config.yaml
model: "self-supervised image encoder"
dataset: "streak pictures of flow and ridge fields"
train_examples: 48750
norm: "rmsnorm"
drop_path: 0.05
patch_size: [4, 4]
layers: 8
projector_out: 128
init: "torch_default"
orthogonalizer: "newton_schulz_5"
grad_clip: 1.0
adamw_weight_decay_other_params: 0
Rows from block 4, named by matrix and row number. Rows with one number belong to one neuron. Each number is 500 + 40 x the weight over its row's rms, rounded and kept within 0 to 999. All counts start at 0. Numbers have three digits each. After the name is the row's rms in percent of the matrix's.
# fc1: MLP up (model.blocks.4.mlp.fc1.weight, 384x128), inputs 0-127
# fc2: MLP down (model.blocks.4.mlp.fc2.weight, 128x384, transposed), outputs 0-127
fc1.151 087:451490459456525568550429505500505498427541563533518487515480487447505455521512481558450475460509517452515539503524527467484443432516502502391572487442512566494588482451473471495487467550439490572505541513501467474488516511509458494519571518543515512538570487468417436530510534553540452546512454467481480565461480478510473558541477489455546522424522509467475486481504459504529411521591
fc1.152 116:562504477462462522434499448461566510439498553483440494488566547500502505490637566480534549514497509570497520512482454455625502462485492519441437520494551489523523522485468493478537566542411539481514489482451494481529511536530518435448540538557446513539490526482452441510562493502478537597552453495537502492475527540544431501534519502481541504508533508538439456527532512529509485486548
fc1.153 101:500494453510533544485579553494466476438497517451535474526470508530557552434364526489521509556431510408439493511510448470510443579531504480533447472521530438580533566458587479533493552557456498484502471507522492536425481477538491471454478539502428511517475497498473506517513510483493488532563540486490482544410447501467588449547502532465473511479509541546508509504538495462471506481545
fc1.154 091:477485478430425464496525495494597503444538538528514516454508517548450450532542565502488506443526541507443533516526417504499413450534506447508509495508493467447503527489502526483539482554515588473402442440489506516489385553487479442593511456476540481561522444484430487499491528500501474564503518528508427512482484473480519476476440458455508486526451482484554483500479398501508543491497
fc1.156 121:518461496492504525506483533571547489536454526525492587528490530480517450526529486475501475496503473560425484519431452489569500443512491564502561503421465515442485515498447537489478570459488542490559474582494512514481553486506477494454469530542526478548561504532505528565518534547523438554498421490433457504582552518462538617553514471497440475530489516473492454513538563430557526447527
fc1.157 097:504542544517506530513373563528460471566465474552468518465506485490579508500487480472487533456525522520492540534561431487494470481452437485473516439502509515450512546543527418504518553504503479447518506528510524468459537567439495445534479565544489500547523489510541479525535490452566509525541474505573466492451475565563380501505468467460493522483543437494486507542458404508492529473590
fc1.158 089:516444598499477478490515468527513486510475469457495463498551454522492418540493510512558526527380544445459497536549420607468469443568467501555524452453573515549478511395475520465556546489540543464437497480454477539512520491490487418524529435544457467542568504433486502494459512495482484485510549463496519520447538514490553480527525471527453487479516466519459486421482521516491499524530
fc1.159 097:556494520482478459529538509542550534441447492535557475410526519494514505472430443505453501461476433564511502541466590496521556498492462483495535558508557543488531466515513421505539482532495469496461508527427562533599461524474457505500573502479503511504596547478534523530522495475564461539399464508436479524486451490470502488525516494432513484553441497451499557499460557436522547464453
fc1.160 143:506565504502536419509588505491524500514465550474503514604526435545525473573475468408496508521474515494540554512471526502406440421504472520558468400501467485448512485502545436467501528538549430534533540498469545501461487497546511598485437577467495448560539500493529493521451565510501483548490488531473564488548470489545461488515511462498511496456514524458504467477520451540439519545504
fc1.162 120:559532467492487400566469538542514555496520492482524476417589518502551447566511512458451554475497487512582511556504420479512463529527529471513459545536575484560526513545493443472488485495520494475466486497419490511417517477499503575535503506477509517482411465555561515509525494523475519536511495523469453533410496575509499444474531498450555547506540519409554508516523459538454503497445
fc1.163 118:477498444465408494494494469473428464445459473531466495449463498494531468489498491430527469482452564510513489521475417473499490489486499487569546510511555522472491569544537545491520548506381539457515498488494493520487476520484461578476571464609509462506480517541615512611553521513479540467491450469523492465461552463480546532526474426494432469559499474533534521464562496511512509486499
fc2.151 091:487508472524491525487478549468441498527439459490505522537508444491528510473531554458499514486460540456546549467495472512462465451459512497457447492527512435527444519510501564557502544523470481524470376462565506414498572442480495414474467374431448478517458479525507522470507480493467523435544463555488527472526528534473449538537582524494523546452513460567494417517446515497482521554498
fc2.152 123:434486488469510518519466547428517495511475538534532521485475560473450508475520499460465541454494594501465500499590409425449536503502514512522456579525546519505498494575495501520502424451500568547405509491496467491473511507464471499491470503516505554435503506492530576546402547520428561477509562460479511468485430508581486522486488493511441513532478505489475547536535512467589494462578
fc2.153 105:486494474496507502509476493503426592481560559509523470424512493478436589545570514492552528511469520463555469498493511527490559469494497460536497585484532489483556498485406523477485457463550478491501572583501462619531489505528511454473486510558584510451534508452486487516484422520512594457527470494523485542521471526518427509508521517468510466402465502576478493497429503496502541480489
fc2.154 094:523466504504503523517501475498523473601472452441443536549540561456427496410503499527523419537542510576506531483514488511510443507472519521505557504472494542504413501451461516552445503528537492572436555510526457407576518500457515512467503523440518507480495468512442498450522419513524525479526564512503560545504517487533469518505420456547495563427477465527467489552503456483515473573568
fc2.156 130:489526461481516506508497545532474471493569540497437529576515534567476503469480563543483500416440493481494531461444534503556495512443552486504554447463469511541515475559481442546427495550546554540466471563526495519506548494451490491482535453503443525571587516523450558475521494435470501500396479463473552488502420548516434530503456486513518571549530451548496581558507517523508512498455
fc2.157 092:500473545428556497492512566535557547511485412531499519432499530418515476532541502497507520481510464556488565575535514592532545477537476509471477399532474452491486450538466524526400493480488570520513504532529478517525507484498493485424516479526465481566502484489534586475462536475527517438489463524485508501461549520355544498480507473543495546607504515485512499478500492548529450489500
fc2.158 084:448433573512491508425491475454504493572489566483492484558425430510537514574489483464521473511419490476474472517616551560544552474506480395535498499494430512476480487539491440569522458509528502495440446480585538603495445435528507423523458462509486513498463501475524478410532501537477527542520487468498460528502500494478495522490497472488495503542396502487528474474495502506484498488531
fc2.159 096:428434485571503448467488580533473575561511492447517520464542464533504548517554518474604555527561521532507554500479487510478468445497495529562435471509500496513463452572508610566473464435432464531532501445481489504518477454431499487508536494492494520449468470478481502493487492550520487514527488520530478490489506504543524514532451559521547520439489465578470461476464525538415397539524
fc2.160 144:527532454454600485481504519409473539471519521546513525525501454521480496529468462537557444514517482511593501501553527484546534504493451485496492492554496458493551442471498487496502480481490523499404538492500487476477500524404502458563465500497590530471626557482535580446433528568538472467501501584461498389499510507491468509520461524506529400488453495513514540493480494489531501544487
fc2.162 135:552484378427470477502510558561579516526542571479501554532529532484469512433545536547536497484556424472493548541435497547498517548485491485579526519459514534487585472511503451485482496465520567461502488501470490497503537541433490437472447529465522525467540560451516570487492518472469523484463534411486546490530442549502535499543455500532573531487522479538537521496474489536559509451420
fc2.163 114:535520539601560511469487519449512519508507507529505524519554443450557441485514537551513503496461447458518526482491498494584500453476536455541479554495565588468460458543498503520532532500569488537426502536495455494507470478535474469505531426531520528511510414440521430472427489420520543473575489535492526561548513475514586411464469481589536506498463491550453521505530508492552493549495